Weights of a small autoregressive pixel model: muon at rate 0.0031.
Rows from block 3, named by matrix and row number. Rows with one number belong to one neuron. Each number is 500 + 40 x the weight over its row's rms, rounded and kept within 0 to 999. All counts start at 0. Numbers have three digits each.
# fc1: MLP up (model.blocks.3.mlp.fc1.weight, 1024x256), inputs 128-255
# fc2: MLP down (model.blocks.3.mlp.fc2.weight, 256x1024, transposed), outputs 128-255
fc1.899:510500532471533498504519527509418567489474468446496425455529511523512535510497460482533528491485474507576470496577501454474505523468499481509553457543480521403452433539513473524566505457454474516427487455478547505443506533477533449547510505479543493576494608531420407483450546518481569488500425471463431551512500517533507388427565540517492524528508493452418535488515521523508510446479
fc2.899:487472471565437470486461454485575486487540464527505507529491437467438471491493526472500495509544502441491521480426489476516443551556546487493446496560532485613480537509506581425491447599517529525565490543493473508512483464476501508507491508450467496436459365474537471560460475542562435548482542517525576432556513509433479536505470477531528464489544506545491463504481491492513454510504
fc1.900:497507583511514501536508483536529483477516524444520531425512410515452547520546510472416511465517529551506506549523527467485440603488527418518535529561561442484549573472495490434496536568484581550478522476493486553570534447508493462464419588443532476444536487507518540523553496500544431447498465478529481522498481547456447507481528402439406520489496477539533523517517460517534475492462
fc2.900:540472563469548379485449478519541482526422413529472560571501538464517468458488548519535603480466514431526457472481514473491416548466539550518500496467513535491510543431528477553516418527506551481468417505508499451543419480554471514441516450481510595485494468457564534542543503547453470531507517515534510487536537547498475419524543495504528485434573593480524470539537441419443533506596
fc1.901:504508452498478484515525487528537582475531551624502510499495512422508483485531516573423493507543552504467481486472478487451487497551508451505540504495490479489557595529532557437472530473524535468462453500458532390530520435502412492525452490534446506428507506485456504504509472465491534521358457461474494428608542446479425492479488505493447513620493501565421549497514499493557539494505
fc2.901:494423488515499514471423482537500446602538532489415460473520532525444519537501466474568536509531516525471502496522539524524520465385436578495483500533463548500443501481464468522466509474511532505508482513531399557510525497432529454421513493500512515525520485478411439461514531551511427476555489482532526528477486567510570485468492480428481600456479516599514458505500485480563502538587
fc1.902:487525524505575474462506553476511391554561477443480525504459531462533535471490509573492509439545525481431538518526610438484475521529505449540440492422513516465520513517478488548538558594517489467463516489552431494520516468504473496526500559476483526531515502520499616456549505493440454483429525476525440552485436556489465432486435469478518534470506533471574516527439498532513508531526
fc2.902:556499515548551440473460509502453493535497481603497491493525507428465446469499427517544433469412513506528515474497444533532543492510513536488493485506470499530527521437471468480547465514522520502528502459534555526551494524492534506546503422530428497469493550426483435556487572628570503532546479488470540486540545473474497438497515517546541552441537500582508528509570513500460501472566
fc1.903:531530436496436537547563473479553561465468473552533446503561532427460497451515517509520536514531500466477531412572508534456538459495550508476514447483565524431508481474460518477584479457452464517471522505505485476493518500473493539462495545542476512501466548446450525461511525531495482524532460481532469468576540460492426514567536490462494455526460495532504478550500487446512507508479
fc2.903:465477477482543482524487511485523517476513491452526545550455487591511491531468469512460467523516492554503466497468513484558490465536503533478507481531576434477437443565567445574461464512539529569482584487457548512541456465498540508432512519526485476513478510515540543474443464485465435537543475522518490511545495552511516519432488418449517604525463582528527523460537489494516492525504
fc1.904:568472433409560453550513465530572479473423514516508527477558408488515491509443577487474514500465473552515448490607530490435485529533514545531460478470441488476512443495491494496534515545424507594463469435551554477514464571529479514502547478459524453459580471548447516536490546586413471531533535533479533497451408520589473469478502461569512483516497575487541581527512452506535520547518
fc2.904:449543523557419509443517498424420532557588436489508451438497505550550451484486449503466515512522486482525519532452505443555516492429417403496511473520522527523526529462564528544478413473505509506527536589486508460512508439455571489532425534507467441508424443473499441573514493498630546557508441433562517545583468426493472604521462538462518510475515497524479446488479580500463480549478
fc1.905:487487500449523470554536485428431541404515442442401447475464552499508520486499462548543554547514459506481555467425540449529597557537519539545533517469519503458516556481501504484494516491565401475502504564471472513448516526509461488498514475453500531534582534435489489472474486466464559459422542495451455529511472491508582499506499555475505480486499457541497480459569537407541528481414
fc2.905:518502470501433560500488506513508486550498483575524565553486457528497501544527541471435462469508548467482506458497444540448404438464500399417448448504497492545534491576500472547478496484412563499512507469544535453582498440487509525546505558581591495445500437537495525509524580493488505532513458496524515521468470523542473459513500448530489616467500523437509514512417517567433492497504
fc1.906:495504536488540493487503511519536527529478430533508483506452441490521474564517506580528470469475520501547472445478475488520516501454529459488481501523543515528557501611435491481462466545480579504512518414476515436524487534528478550563486469561473496493436445511533521529485504470428442443525471493548467539466480570470459528501563493463516508513479517473506378524470548503513457419481
fc2.906:532496501549508493494533461542477442487460522507480462470559558447505480472473534480382404526455478492552486427543530518498575477545549488504439475444502516461475498423461535535517460448485493507557482521482511634470530476569556522486457538482504469466555503473530513466491487465576499487524526514457497463530474568507444504450441420506514527562459432497463478420472493474534464576494
fc1.907:512568488490521450448490479476445504517517533472515570559581529454574461578472433506544514507462507461441531498454502530514411441495461540564521477589437500494527472506526504459438476531505492458516534490473462411536507481465499532517544448495483482499494502521531460509506477490512545501495490505568497452513451486465495494472461567521493454461528490505466477485512560468487509413534
fc2.907:512497516498448596505439570569491476535471556523507513465485552510462522503495539486499457560520469505530530391527529433466509484427544502444552464499528547504537585510525494561510554545481538525534494473502481591539512537517496521450472447489463511545539541518496501581479504455525500480457436471488488501498519514527430432560489485448523483536571423495546567484529468551541472503497
fc1.908:477480536525546490488459449508586467530518509455522435473544506492488582481492456542431457470436468524576532503566571455548520561539526513509477472475527513422471447472477505479513487486403404417563484523549500514468481514536446515561561491504542440470532527502493510567502452446511476411447483543619492453530467462463497464518545516481474578376521532497592477488482489550524507450513
fc2.908:448523447518443478453436543498452503532516513479517542469454527480464502507443504500540476507543503453485566441476466480478520511507494498530530544438466412543492501557523564540464451477491507552461465443516464543527475500501474495509515530505449578562451477463533555518505556509563535559492480432451499504515439524578503523465456445565560446476525496440501517583460561470535482497576
fc1.909:568495526485456473482472444520506461540533500536548376435465577480571440503537546437481443475533579481502533600518557540470454478469488553432547520466498475561552486493498521559497505488515518506481512492508500485503503440498453618528533513460510477509513529538487551498568503552576449510451517521527399515511469489510531467463523523496525551547507542497471533499525499429494503519444
fc2.909:432445491521516523462449485453533513508431499559461560531430432506509511550511524494530546427495463463459502485467469500477449517542489463542461504529546502477453521488550429501463513452507496455458421572577475412479508561476494432524503550564500523479557449554556521487465582454427444446476472434511546552440510542517549464512461546463533527467537528434507536578501503512530410445514
fc1.910:516564474427455427507487587454485426504459576543510485516575466457496521456518457511572480440489493433501457513455593446551498534461478528486502493526490458461476574480489499485542533523535549482451451468471505530531509496492467571512515531522506583547513502491487440464533510551485472497591469472478537486476513443576453417500530504430441596526453461552561538474475527492519553497524
fc2.910:496507516459633508501458547442582477517528510484490507491489496516471490505597543466458555526538488524491595459466492530493477536563481466494449430524431507525517417534508489555519494450511481505507504488520448500522472490491520512514455541414523391438485467534453491475485526483489528553414504536462444487553456546514531538537466490544578419541515520494488541469545516556451510477564
fc1.911:429480517530552518526490559501597432512498568523487491427540500560486454510531506445496458502537536447521439520544464508558536511572517586501489520545431527466501482543526437476492517530445477450445510488488485470467453501482543478493567507476547468507458497516584401471528586495443543531482503459521454549485529478577509438465479536498552492534544524471494471469535482449513551480447
fc2.911:488458505488450499487542520463473569505446438486542532470530446471409509465504498491549526488504471521553460476519451447468440485457496468509500475461526563516479599457451540581542509528501525517542502540513523515511510466542437520502493512548457554475641506503454537495493405551502518583493612542538565470522465522480447481497520463522465508492424517533495514539492520505523440453575
fc1.912:460547447491465476512554499446488499502530513536487484537568524494517503434494517526521439542540508518504467491462518424540506539468408532506510598586567576492528456602436468470503499513478551460571554486526454550461530467550516506506490472447543546532495499460525495517577572443474523532554452500512546509503480461541503494488572479502475454417499454487499473469502447462532510468534
fc2.912:457533583505510445476496532488499526545452400473553506488440548488424526580478582463471488474427555522475495524521506576492497538400495476564503508568459488469505467499543492504524507492471475479434505459445503550479474544487507543453518494533533541512440561517489462485497452459446491473528473515500533460511556514559524520500496486541532478496469507531533536525523591548424443485432
fc1.913:461466494461507507535461508511471552506454540496456509483424551522513581517528552506477533586504480575511492464493474430532492480467480496491565481524590512440533486446534515548462490423464443497572489453522464559502470459480473532507511463484403405535488559528500521548445560445460499574569523451430539566438457489478479515462551506523493524481469481483481491582427463479507411576516
fc2.913:533474486529556429543424492506486474501475565547524487516583429511424504506481536456528409389537458459473508505524464546453549529542550477491486574563452522492506538451512505492580501543519530466520523537491525531485508476467431452512533506592497568535569477470600479437479473485449515495488523502502454493498501501426549493557489507497423524556485531546495495468537463469598562440489
fc1.914:536553473560519577557483528495552503463500593512504497410559531509493499523491499520497553476495531442497527459589454534540468529448492481562536509472528541459496510519565560421475511524510550445457502436450529553475512526524528467541548506534526475466516499464480538420481473496533471475546517453478475456494488562472459474544528397516490562524555476499530560421547455490533546442471
fc2.914:459473616512466452471465459496532509527484479443487482442478478544549570401561478479527492527584484541564502461471417460401442506511526493515569508447528488601480494510514502478555467464538517521517531525399551468518553505531546572516502424497468425508466445546545540476476437440450497514554534534551562468492559464563463459447460453519498441546536553460527476480520426493448565511546
fc1.915:514511561529535487544523425461494523530493425458573484490526501514477463541485480485424569501581510556504539416558526487493463460435523435524503468490476569435515480495484519461457471485503505492462541476475546481546551574497520482452510507448505556554495445456447505497435522450542515499563580456555536517517528538535443519623545413553490511483443468511506542534473597504539426505497
fc2.915:429466544475489511468551526573488418510520523523465505539490494469473499591439534537490436513484468479483490477472519489510402552577470570432522555524536469529515424490574498519485502599539493446491453518462493494478444487553535512530489542466522489483507492515511529541481485528492503479494432558388451473422499480477494455427411510498494528484591536513573567526457477569515462517456
fc1.916:500513550553485493511467571438511540535440471391449514485493450541465464506481508510525510494469428504539514499554476461518468454571509539529478478508446496480538531601511498426578482557449516412539520524422456521501443481367462494516469524528540416555563528556508502471554465571513482560473506530530469568469476500449505466565444488477527573555476575489503465480528428528514523555452
fc2.916:499561441512553553540511446507470423500469492485558537522475517423503537531535454525488401528507525464494463476561555520501479434520531466510549486507539445586497530404503534453524477590542496575502457496500524502443583484514595477507510502472493509456494518445508421594545550483528507487474521451480512534492483515522502525463496423507487459494480537499435489483368533465463517469541
fc1.917:474551521491456488511468542565554526506526409510506461507475503477534564436527499464521494468442422545479448511547453450466526585430483491422461495490468467520540495507466511536498500543476490506438557479518524543539493546574516483500524529492562442437422459544490448583475511507567435479540511558485500529490480495538541546545527490472457445479522520593603450484497542424469491491456
fc2.917:515435536551504529489554521484521510435532558527482490488484490533402444570465563521564508454482534475533482433543527527540488522558484448547545552507488519503529535526523460461437438535555536539554474550514473479483523476469462509534515492481426523483518391517488566485563545492463575498432468461472467494462478507496516491486474526475593562461454533410392537482504513575474444527516
fc1.918:469526513535449471570613555458431486481451522472452539569509509483463517484457525414465512578433504504483486513490510476592528517480528533462581450483491461482509488485563524439492537484483503498539509455477436478494457482493441484471477534544460475476505495483496426497544469575511544452554511501484485496450589463464422526494568537571466464514483448443425504490482509547500477511461
fc2.918:577465425485555542445448542565520479544503468518494460399492498579464512461551477471524468517508514467539523479495486549432526489520557482502530527551466458446525479472447462549543548538546424468485527491530510551400499498498514538488500499449526536551531517574463513500470462448479438570537470480541536481529500427528486477517489502531596533527552516542527518519547599560423510451463
fc1.919:472524502469447527542503529498479645546489490503485529546521507485537504550436499557520542555459509530469499459585482515522525475496522507452491485455515529575444457424514514467563473453569422431550512448474435513522457498483464464527507526541445462477531604491488480483540537409540520540496483459510588458479510458472433515469521522475466561445526468498482495487526610523450429514401
fc2.919:472455504557532435552506498462449446455483515515447413538491444534504481542495435492545509445418451481571432405593550474485471478480479508491571522507483515500573424513432504470506543478495518514521512552578544536507502523515516529457511517542504464584575368521543513477469473550517551534521504512498472498482491488481531528524561443521516518485502518516528494544514484438510556489573
fc1.920:544551579552511502433466450494537535482496555437549519490519506503405548502524512539450494418566495459461491462454509513561442551506472423504531465544583460513467511483461544523486588485473573522480549473550512455518513424488466476532500528483519512516500501567456526518545526500502514500448487503510578471519450543484469498449510425477520497496556507489534562549519481511518481559476
fc2.920:495397555517561438555509489574505512515445509526489470497552471497487551545457471449603487393527567471544530479512539433453489519560519556524542434426472556507475477480506486464502519541476550485449539532540506454546549389567441493538528461593471470516508468450528543462428528505469509507419472545491430549561530530446516445506501496496519465539535479471529564482488471515489450495570
fc1.921:540530474569485502531557534437543532522574440559571496531529513503510502489524566546532457467509531485452605498490477468413548494534518507564432489548540497568577522458454551469469532521462544448493453424493487463455490511457461465439467513497518558491524531530458528592513494486593551455470528491538553505494419491500474468505508499475588439518526467508488451476505590480486509467527
fc2.921:534550487442456484437521498540472532427517602535460566530485512432376466521534532476483574550486436564492489465506571554510430464489480475463509492452520486409493464467519456450473519401486498502529533498525482471538452562529540523565492551466494511549546481495525500510528546540432487500475524478462557503497512575480453478454510491488493577453504521474518467562484505510429466510530
fc1.922:503580423420521482503513508517568437530518472507513516484458549476549432509488496457438487433515464538459532528574428515582486462459525505537514477531540482506577453500473466414474506495565473537499554534501553531454467488487552528530441634474539501527536505486520431568510539479466431447462488491485475557520527562500484483523482439514586447497498482462465513526453393474640461448484
fc2.922:505488495504484482433501552519452476451457494493486538550521509525440535545483479566494521525520498505550476458479475548452517484535475557497490532494450538455565559527408515495558519425430500450476514489497477445484533496516503460535524475549467488513482492522561530453472477532528592525520517469442454408495509560437452483512525533473448514478524537587516509507569541536476544510462
fc1.923:558485451455492446500498454523470485511517540530483415456476482527583484529445465459453503475519551566508440560541482462502487495569458503429500527458543554467437473563515399557542503495482486508477466503563567477504454472459515517511509461497515583483479477511509500464591489535580492452487545518452517467481482488511534461432529461498462496427500477491431486458486466479519511442468
fc2.923:399492485506474518511514556462527474485434497510481491522470510482513424494606568450490480541446484502505575620523483551492449485480509488539452489592485472465487525480545560509447537521487440489476435494501459465497559506508597530440473476493497502468530571505510550469475494483479434457475520497543481489510460491506471522492449541498361428554505575497617501501453517444438452506479
fc1.924:497484459528540467513527483489528521444431552516547541423504524537423535527547449505430504431535414540504527526439487496453447511571524512560462587512553533497511525428526522450472517454479493515508506547499507519468517465461500514536488489487497483522504509548504487541479472518592500527555493603460516582505530507556501478437548476558483473474545497547483420512488519526535502487484
fc2.924:532451568525528465528513477502517546563534491488516533484423500516502570517426451492480482522561489496571490473540466534462581532466476488462529488555492496445488482458483501569504525497476504471503511505530446410564473452481500462440455403604524540515460558516525535439561495466492530559551519549420465462451475451517569535481557556474495475558498488473482505513538547457516538411500
fc1.925:493465416502515487521546500480488480476475525469504533503541503458499541521493499530523420484506546440430476496465478528491490502469533503469517510547558421475455531455597481490431522423536532574571482534478563526522510540451510460511463452511539470501506522485485476436477473488531498454454510488456507484500557444513552484473454523553506516458468545468552463510491519596524485469490
fc2.925:456542502507518479537519470514467561433496480611465491474503530536546535509493501489405490500532511569558501431551529564495486523478495446520503513534478514497567543465535590473558518544434409479465416444494482519501504580516511557524510601526495423479468527556470488570489538510507535478513448507507510525501532522504430479451510457505451513522544475495471481534486492471476452453510
fc1.926:454465518502514477517529459469561552524518426441496478494378537542488525533464548530524541505460484524560451526524519435521508578435495550496496482417488503470602530527477436524477535518545558504506461545503479520494566474482502530536490537494543557567517511522417513469529548536508491512475521519488484479497500476497541524563496448466497402567513515495432463452471594439515495490538
fc2.926:559506436486528476507449492553483463514486516563489523500493477526472489519434452539501452463429502462555511440449512491446443504507486459491467470510483500415401515464470555467553474486402440548579483497499452564482517493561502517478588538517531474439470422545529537499527493515472520522548486430485567532453460500542472491492542468485538509494512455478522564498504491575488502528490
fc1.927:438540480521495521455503552509511596429501458435500490496505580550453498564497525459494461498441490456495470473485543491543496516581495552507503464490476473461456464463525516490504498509538562506565554467442531445504492487455479472504423477508482517523480550531546544486577538449588484543509493605499507536490502527452511529521521457434501497529499505573486593489463541467526488521452
fc2.927:506508510519529468498403425522440501486528493617493564516451423540502541491486501515478488487527572543450520463448466439526499445465463551467540522448544576437541504509513560576570451491497463478455470579595460485482434519566486544511535539500503479480541442507515512517462397489473513563472504530493528522528503518471539516509508493549527465419466442496552504479542490454471565518468
fc1.928:448396503569510466479590462536516552501541480535481471532507528486539437537467491541502468472429504478514529477504464471459432494434455481524508482474503528507497546466549566519513501560516491604510478521512495516493493555486489495568466444527432517537519561498577472567515564479534480538472537575545532505523422509531478457474524513458522545500536525454465522514577413451507502410528
fc2.928:505500499451498505516486517484518510431503481532512507527518465487469493448458544470480474511583488540514487476523539579518568513451458457509499555530489547439526449484532541537470456490469493410469494471472458477469528526491520544555534511452533477469557447478483489497523419530484498477523526495440434476449546465501486567522516497466463519522511420529460547491521517533489461480478
fc1.929:474629497533469552505478475467496454470457592471539499536440558495555506509449540518596438462508506533501499468450508458510492475491445519444546449497582529489544459536507526486554532579552436425518554553461556485458534502455524517502496511551472516482486477560466443491507505501474507515515478492512508494476527506507509538529441488513545544476509488462504438464513516545523449446482
fc2.929:466408471457450430478526513529526558546557478536503510541495485478510539545546480526526576484467492431476534547548500523485458522481582492491524446509519486526443503458482456479443483502453481517512519430489536514521499514485491521448500469449562454568512465441562532496483527568478504494522477560536489468522454552518510436414519540417552505474515516597544505530434457472502560516497
fc1.930:545461501449506479496582449538478554513520588500472556504557474496444415439497470486463492432539511533526553525471486502491496464535487543517459515522581470483507460487472514537497447520483529471458452455468537499467523516543493515531554569524524497458450474570481559489486468446432511477544467460557487448513505499522538453485433449498497527530484534537516602475487468434506503503492
fc2.930:515467519525541507531464583456549451513422458485508462532514487513522563586552496409436494574440485467527493469569501519480548566537480513507510491547431580443483534479436514419418505493525503501570487487544518462512536483472463457492532503492472512457508489492424538486503534540529494510459514464503455535498473485494540526509561543568494512463533511491497441506591558525513518460506
fc1.931:513431563489447441544469479502531476507440426498518566483487531476500562496557533528522505495463493560506516562536510511518492563519516489475433494457491512499483419470508516526524570542609481483502545500517513461441413520429481521505552544542535472524465483525426453523581525527508423467514527502550514506536445580498474384528501433455523504482476502443486487434595516499525542460478
fc2.931:506540511454559494489478474520516418504454512538485486564547551493534431495533494493483461512515544443477490404450458481452456491499468505521504537520486466501524535499483443516511477420504499485500520472525481572522545493545490475556512411501478556514507527376497506452530529497542597527544486516500518489429548404460563485499431521495454451552554501505550557570447499518486529513486
fc1.932:470468495507546548493554566535483571504529485428499462493506497547469488499497533438509557490545491498451479459537487513472538531372541484464507456464489505489505480531481420520500404387446498539559465509466554535533508510485535475547438518517479526549524493481519507534441450538556478466529495472492480478473585560516468445583533532449440464478485491519577430508496503537546544523476
fc2.932:488560459512491486512498540487482448504509506594550553495525487584479493510469459528524420518463430531629478478530449467476482535535515502461520555487483427538467515452480548470533458500526481480523506507503451539396493482586518484452538459406593516539465512477392527458513543523474496508457506531502517497465505437466529500470522516536571479443492501556434542477481535548454454523444
fc1.933:438504481515524521485546444479500520491441487522455523584499414538499556582433482524425464543540525466477499491562557520447619566465529509526547495459571472527553465471512448439500551497434498516551500505530491432521530487478531528557531571504531510613482508516459505539527451540492460518523402387557522433532507510492419438543453522485451449520474582481523518497526526482522440539512
fc2.933:478530549553523436529522527508476550522596482484521481460511516572514496525553566520525527477403487510478590556482439529490489475501516539464497467476442522503492520484535464609466508601550498446489487546490487544472517505469534452483442440499443464463579517431466410485497442482534519509523585632496478502499449502488536550479483500437545448504548468439509481513489447422570503536457
fc1.934:509493521545460508445500475444533446494459498467473564456533553509485448511561496501552564428476520509507529525490425507539483490447486492472562409459543478538439513503485457453447473451533489559467522420514515611481464524474450476526468567482492561468537502510561493588426521426486484451455483505593524468459502555523484541516477464472467510554455505604462462434524539536546501527436
fc2.934:518435525448506533568524538430501568475437465519438490519473428480503483522436417421428461527578488489549461521488523498502504487571514536479497513545545451505479510459484465489484492565585509465568503566554482449495530443568509520489471490446463481556467392507499427515503511466426541453510516483482425564547497540576525417553502580518506531560534515492506513535495533514511513492566
fc1.935:548501388503540467462483446523531453440522530487480410502526546498551516570502488557479524482440556467531488446511488496525469567543531532546488471490499575498408496545493519450578531485510454495474567589489528555447503530451490451553508467495477483527464474430502534516529566463479498467557479541573497562488508561474501454602529508488498572505431527535504539509481445464496538462549
fc2.935:464550564577529491492513517456465489487432389516425536510553488487514533491482468450526455506491506545500455536521539447503502538440452447390497478472518466535537534516468469535512519529427504448450475541481490542562526460513525559513551491456565494472516393618466486451468424541526523537476516484360543470460475476543489572464508478527431472474508504470558499497552545573447497542505
fc1.936:477528521474545448515434461542579452530544497515514474503563544487515453491497509559521477579524487455558525475525490532495476512497464497516574515575530467510493551440470465452460557503552497549603528514528539447481501505502473471551476536407546450504492497515551513513506486552405497456539513486458489388517488528466507413517478544542490469534496509539485509503516519445514450523525
fc2.936:511464526505459512563543513427454533513526512494471533467487383524485573515562461494467534456497492516439430472455481491504531501505470490495474486471420525530528440473433512559520442545486533369524547534479478542564508488544536453485505459539482519511524486515454435472541448464554503523516550579525423542500533535450491507426559514473539536488445518484491516428541493505433494427456
fc1.937:453482477493526565508529578497455557484462547572513465556598505494596423483473595530496498453418535463526501492521484544532560500475484503450518527476483548493534486496461510524516513497515479470453480498461597522501435505500515553593484554521489451555465529523451489524440495559505460487481517578480494470539568524514448433450444515452520525488510482460489439515460548577463474542451
fc2.937:582496492476443459533498452521480483556498472501418531494468482509403489452520442444498489516576492505457496430493488516537457556474528503491501421537472574474535557581515520488550522458437503471520582529570436497478533534356520530442474431547503495479522451506508466474494517492521526552538562504537495481533496468439546536510534400505536426526498508503474534471555485395456585487535
fc1.938:513517452398480476490578508515568531526506594508517498508481462508459487420412479470607473532538514413526502476514500462471512545441515533487487417511468435424453525505491511481525492543516548538508464446478539534508429531492500514506519525565526526503490502420506542523586549527472469557467476536456472501486493479490557549471501475555484559520493473491523519485458500458558465545485
fc2.938:496496485577519466494519502498484500552513429555490447436433528552501483529557490484437526492473440525511550563502482502534444540529465467499434510527482523466553509474549498516563447474434480502512461534518484492463481474489469547499460511428423459489486473522470488494481546473532497499504435486544533514475499530500467598513531465490614496508522458518438459517496549511471475489436
fc1.939:505499493496490495537477584498503509532467498469529481480528511438538496455480465459552451503458480409491504490522524450578572464448564501444505510508562537426423507465540519572545503522508523551469493501482505447509488508526522514485542527481545591534498474525435412491458492562497516482567546449508483514492510454554513569555518518460486457471497514461510487491565497459489547417475
fc2.939:518484434461550473548481461545561517540493487427537558411446510432506472521485497500441534480512516606565451482458442463481467509479519519533493559488491487511533572565479513483528495558475501488505549473549482512511501526425511524431536481590514473459478490488538571504517566453561467432486459441508458456503471495542493509428474490521523554475493571491560464558526477439498454486534
fc1.940:546457474534557473475495479486501470483439530500547482505449477506491468516506539477511431442488528539511571413513460486414484530434477461484527460545486526471527502518438476514536556528471532573633532440512555484468475537541472492510484488513537443490480545544559523478464451378569550449502556509407476454462470526531469467534459491583537423440469493552535505498443478546520475509481
fc2.940:543543482419534480546502466546445552550497565463485570503528549477512475550497575420530484532477521520538456568520452428524488535537500510561465539469501541409554499535510521537456514512487494474478531533499482468419508463499485536470530503518525503534503510472490470524426550510509457562462459484491540508567475404534519467508541529469463563525543464532481517467547494479468482481552
fc1.941:487478551468498452422504554559493513477478501505495540554510577586531540536467471441470509466464483560567507520477436512492496483471521464548493441480526485461536507473465514612417408532517483499482503551532483469445529482528474471440451471471507485477462577466519493550553579509475414551512558519521496429464475533512521440501485472482507515499505534544455492464505436486501504509558
fc2.941:581493494535531501560489492471459535503509517497476490589509432469480529533503505498466516564500516428481505503495483541572516396491463519496476534487501545543512469479503498444478421530520555504488527493484491504493484485480567618457494542466422524524485533466440517465477454444530569544488489474471559454537456496484472560471435554474539490448493452438514562551543514487480500484459
fc1.942:467478446527464507503563478463496559545557554475524509471436507454511528497526575444490534511478443545488495536538462467551454517508442572470512561551514453498505505461449439520457457460539519516530411513508505485525527576469463535450520448512586511490487492507492458527523519547517444452461512488469474504522426580515510588501505512532511477431522508417523413441559579447483440369555
fc2.942:506514517435489479519505469490525434487467496527561459503584521532501580525497395550479457560484506474490513482505546531467584528530506398486450472533516483561487525497544533455518538521484478462421625514474479477453438475525494528539503516485480553486555501457506453546516457469517574546502449521534473518576518463521545469534484486486524517441436524565500570538478471527504535534479
fc1.943:536461420473467538536536611482558504446550503579520473500462477488525530491530524537507474443448570510446490613512535539543475466499535438490446496521483558505526432422483455495519508582429492460523492488562465502485507566543523457517514486540433493424556477472557568451497482424525467533528590520564503504450491532467518515447479475563476470539549471551535508479500513471492450452522
fc2.943:492479504522478510443510494496524490495582540466457515504484546495449484503502396454506469567506490519594550451506470468512514557465521463555497514544531526572501527586505541455436422445496466502555533480421512541463484456493539519486482574432462468521460420432468466590519490548553484503525487560437492461521547486441518491478463487542583503510529486412444492519439582526541572542493
fc1.944:445514555618480532495519577482536551448384444434427564492537559461518449487455515540496509465503501532527483546527499593566550507524502471501419508488458464514504497487512491557515527439490513498545430552513546491473455432583479524507546418445503489490524488522462537554528530525487491509474525439503511462426457493484426498489535496528470523532554467540485525442500522472518452511515
fc2.944:472458431480454530503486470528411494552547569494461548530483457484466511500514492471395453542545490462464486536554500468382485534471541510528498511510460472527504529533515526470564500524482482589472528501468453516493531608468588520479524547508502515552501424468444440393537509427489490497456447556538523498496496562538582441509521484442496517467452539508532455537456472469441526523525
fc1.945:500502486533514475549502458499521515440493577492516517594524541479509563610511466498478524532466479501522558442476514474530554478471503418494447545519489495490522528448540432537521478479485476437520511503598528533498430458456454483480539515540496480522562586488494475556429535472580546507482511502417502447550541482509502540465522547524465488484517469514376462523473491476526537511500
fc2.945:467435505553547484555522492544424500575468474519537543510469526534539539458502445558498441481489485553525533555553510510464479569478453503528517501569500444433484478490458528507514579596532519473545520562524443489512449478505478475398601464521547431470490468517465514429495534567492487512510467491544536471505501527486503487496534543485455466441474491498540554579448525397552529492414
fc1.946:446492516429490428446492553518524505477505559512499606547444489485541544468494488544528485448530516431512436447514468474561541563523523526571449473488559504572514531535408439474512463533457487523478507513450476492491522509467497361495556524513574474489427488462558483533454445531460510487531540510544571525460544478554565554498400535440497518476569508540563534501491498545563484465558
fc2.946:511537566505499465487595567490443447548576515482440470482510496432502510472482522499490580528449461546547473500497542517572500434543462563447527534510460500565552481491527525501515525571529484450478512529430519523445453484553480489494573518398513506469411544494466510514503470543528525474472556541514498485475496499455511421474541491514534513495481477566469487428505475522483516536468
fc1.947:462486441508494543610491567517414456435551511456543491575519473476545458472498424564533507486547508440451504529547448482501491605510522500454516517507509476506478519466468542495568529504490492484534476537474512450482433442480459490512554540474499458530434545586428469528554531505503477460501515545527436385510493450444524522460510487572475489494512485523532483477512441527553477482502
fc2.947:535501513473526440486515399496505486525565517426521491478413429523581482508485513449511517467470480575593479454554481490504564400542462526523462407510494488487572553479525552419487515461528519413574545531476522557490462484566554560525510414513520566435512487444529499579493614484543477459490526463514516505508516581534535447498502515505515518531474485558445502516508488522520501551449
fc1.948:525544481469526446535417522503574469532510491482490547501497523457481488523490576580523473535445572536497595508529536555505516518463516513473500497468456539464509472521449477516478517567538488465446536525473492491465532447475476488550595462562476524442487456510449516416502558514474544442458599504565531439488512487538457511517513483529447478490498504478574549413487508446488528479498
fc2.948:565522501483431497451581503511473500506497555533447484505468447526515496539478491464558508489517463445435381478503493432449490543531465466481489513535490528499537494478512422429546505486474569543490410498494538465480464534535496508486511509499574502483474494488497501510560514541483502477539412524536461462565522499435446434442431468516444555469533499449494441551527511582510430502499
fc1.949:409570501509443512503641469517445510486499519517508505526560524536496504485500500521424522525499491485586522477489487454445512495475508479526472464522524447509531472550476539554453523463495488525490478466590532517501520513485441542434458562547515479549497550479480468512539440543540500494486441510599501437470494586479414544474522495524498486538512495418480454505431431464495493521483
fc2.949:531495540492530512532456571502614512470544477427524555446510493529514530552508524457508541468464537550449541570506491534534465576572508519533511503475500486502485507444449449503518522506492425485547551605448461501485485448484423496574538437485532568501581490512539467456499513504503524528525464498459475530532492432502544454464477515458435552484539529563503551448579522515511475444453
fc1.950:519519497506519491484486515549460504452541535564518551517462514540566474483487519532558467544554478606495445507585522563545539508553523518465496503500527488513502508477503495440491497492540570455444480532472460550556510516434463431568463431560462517502445538499532505388453505534562461506512494507564525521426488478471537420519591511548544529552517475544481468502533459571591538424528
fc2.950:534442439541496430514464465457565518557452457549467504508566461478517531501459480500546476499468555430453508441480474498475399513486471465523550517540484453462487474516516516510517477541526482554512487507540515508510582398451578541480547560513515542509584489491514440557515464494470559508506521526490455538497504538500465473577394464494511497477519476461510438477458549481431507533493
fc1.951:497516512469533501503529479507538467541594498545591565443543533535554482498555485474456527478532538431514478588528500561531428511452422473411557529493549520455482485505537540586563506522466465571450564557508500488538440497417506491509546471544488417513515462512511545472500552491450445474520505520484520499500451528555496504535458524541539504508478578470433492548502506430498519441463
fc2.951:522604457476452493463492607507516483495489449479518456572442456520464482553546547513549482458489515470486510485496552479513516497502594521549516463483423477490470530521521537485417469506537480500464408489532565449433537476487460520492448494548527579473581453454492521434552482562468483497496427564483436559538421519553456451493488556553477479485458480551572468525496567463467465509561